From a checkpoint of a small class-conditioned image flow-matching model: 32-pixel images.
Rows from block 4 of a small class-conditioned image flow-matching model, named by matrix and row number. Rows with one number belong to one channel. Each number is 128 + 24 x the weight over its row's rms, rounded and kept within 0 to 255. All counts start at 0. Numbers have three digits each. After the name is the row's rms in percent of the matrix's.
Before each channel's rows are labels from the 100 images, of 14848 (inputs lightly noised), where the channel reaches its highest value: "top examples" is what is common among them. Only what is clearly more common there than usual is listed. The data: histories of elementary cellular automata, time running down.
# convs0: first 3x3 conv (model.mid.1.convs.0.weight, 256x256x3x3, each kernel summed), inputs 86-171
# convs1: second 3x3 conv (model.mid.1.convs.1.weight, 256x256x3x3, transposed, each kernel summed), outputs 86-171

top examples: 100 turns on; 110 turns on; large cells
convs0.64 099:141122127122124132097084127159127142117099081166099109116096118127160077141106155065149153120120146120093093145135096104175124107151090156132132160113157142129165139160118116151136141142130103121137070161123131126103062173134145182140126132125173138139135151
convs1.64 101:133158099097141127130155128149111126148150117142128109111134135114127163120103096156138130105130118121144112142101137158157091093080141132145093083135134162178118140101145145129130165123151138135191120153160129147128161169093194141108137122121170131140115104

top examples: large cells
convs0.43 113:151150047113125145109172122117088148155105122110138129086114158110131138099159124100135121114128193142161100121098112158105138130148133123100101129126136130164129166121098118126171121142121148128093151134158123092159125120129150150110146127134169127145132127
convs1.43 152:150135142110119118121127117126125164079113152125117144097106107166129134132113157134104117142132126142109079119151109138136102161163088144136118144117114134140129119126138140161116099117128136168119132091138166097106137084109121154096154084143118133116122160

top examples: 001 turns on; 100 turns on; 000 turns on
convs0.156 090:127151144074096110105107174118132146141137143134102105140168148119135139148200145126143154100161090145135115124142131160148151105140144149136145104145139141164135077098089133160146125149117124144142134138128118119146164134140113165155103159132154146125142147
convs1.156 080:151157109128128097107192124078136104098182120082165122125099083132137124114158144113158065104131155104141139114109190100149129156086137134099171122128155099154114154143138124136134140074111115103137166121095171114141098134161136103103164153109133111159101103

top examples: 000 turns on; 001 turns on
convs0.126 097:129128142129126160130129172120140123159133150181138132149154158138145118126181121145119166120151116163089139136101128183113124155189126141150128143116082145155131124188176143102103134167127124175154157151115166106151144143100077134147186118106169122132127145
convs1.126 085:151164118107207131144147132133127141143140141133131142136139171104114137113140139120125127142178124115180095097123140147123133115166138126180148101116121141114152089160133167116129126111117119107151152127095133135156091096147134109150115117142137158154151171

top examples: large cells; 000 turns on
convs0.20 097:106096144137124139153130143112161126134116159111113188164105143128153083164126142126147117149122107148161134131120137110169128163144147152184141089116150119100128152059116145127181126163112165144123103122142143161095140084127098131147096130137085115119104135
convs1.20 089:132168128138205121116123121102130141183128138165135142143118132117160132129091126110145127082154122117140162108102143132109153108117171093118120099156137137119107136111129141152083133150114105133113119169172106136131141145115098137125129138123123183112155086

top examples: 100 turns on; large cells
convs0.65 113:124104118132143123143113134139136092128122105120104133119097121123096118155105129118109122139120150117140148108098106158163137106109093140109125154100139133122139172127113175134133137119169142103142092133132086096141042131144140170135114127106142175151159156
convs1.65 141:133146073121102096092125152150123135120115115177132117131123126096138113132136101143140110107118146110132151159128154151125131094129145129122107124129104137115122152100153114140137148098128113121177096172155124113111160139072093135132125124126184128084075117

top examples: 001 turns on; large cells
convs0.77 097:175107162161160124154099143139148113113133085178146094150136119128143134155088127183143162114143102126135133111115120113139135138125105178137159165130144130156149120147120138133127133136146132142165133160100125141140133144137120167145188110134166156163147165
convs1.77 100:135133115109103115116135089164129144106114117091108109116066137127170133108135153113127076106108126136133125137104139140121127133111128102080152143093108154129197128118169112151166103098137155105143098129140137129137119185149129071100147141126076104144076128

top examples: 000 turns on
convs0.38 090:103134127142113145133135184114093133121132132143136146159124173166118115159174122201176117098114112155152169131138117151152087105150158151109135160133098113126136117129136123166175161129109130114107183152160153158136124108126092151178090140138172134166116143
convs1.38 082:127135141121149121130153135152127137135168161119122102133141137106131134120099140145152121087184113108144106111102150107111126134142140122160118111138152152141135129148117165130170163120103118115103136140159116118154087121131117164109117109074139135130155130

top examples: 000 turns on
convs0.153 096:135161098140144075166131127114150112124089164122108166127122157160128136129136162109104118101138105118151082059118111146123167098162220122148113083143099127130073127107115148155078158138161131102095109097120151186110132098121093135114106087116091145110131102
convs1.153 100:092130145114145045134132151146142146072113165137114118116124120103126128124145120098126116141149121108148113143102185144129105137115108110114161140099109147097155139117108134147125119122133139145128094125102137143095123133106146069099122110101137135115116176

top examples: 111 turns on; 011 turns on; 001 turns on; sparse start
convs0.111 081:128109101143141103129088108137113165108166068113106133147127144128149076127126092116114155151177119189106097138140099123162081142143113104122161159126161144127117109147167131139148168125149115143156115158115135129142120178131145125146162146113146152176163084
convs1.111 076:144134137126130121067119128101167147116140149148156081079114124131147090103131112128135138105131124128115066121112145109117126141169140120105180144130125100136159136106165126151131117120141120086095122172162139164126093148094152109097158097132111140094101151

top examples: 100 turns on
convs0.165 094:148133099097110126116151152115145155130122136115125140090110128119146127132084138109151159132091154140126105101114050086106110114122100107141155122144109128151123115072144127121137136079130123146104101122126142109129107128138149100094112133103111123158105130
convs1.165 109:140163149093155129145172131139119159123153120140091157166150147131149166127168139139126117134159167108125173121092149110138134078112149146120123087133136125121096143122103131134154178084137133129152113120154132128110144132110117169150096174168136114111107149

top examples: 001 turns on; large cells
convs0.90 106:153088086103147128148149124153091118113111133095105128100084138142163136120131131146128123128148141165131148134123120058123126162118073149086120100119145131103106126138166149123156160146166142151176157140087139112124099128114171160109151110132115149128110143
convs1.90 118:169122096145000154140125104178168119059127116150130108124115122119110123104122132113123103161163115185137126143135154136126101158154139115115130180091084136106159096143115100136142124173143110113112146173147102095101126099116120066134124113155110110109115152

top examples: 100 turns on
convs0.99 098:172105179118126162087103134134133152080145129156070081110135118112127123176152134122144153116136121091130114115116118123126085122148166102121174140120138161126161176133105204121140151137173138119137156142155092141129123129135157153147138111119131153171187174
convs1.99 096:164107079137150111128174115143153128127089085134141141110078151128102154147136082185156123102096127152120142137101122090149123153143107116146128107150152073100107097096089166160152159085136152123143098130127105134120129152092129133153122140155103176102148126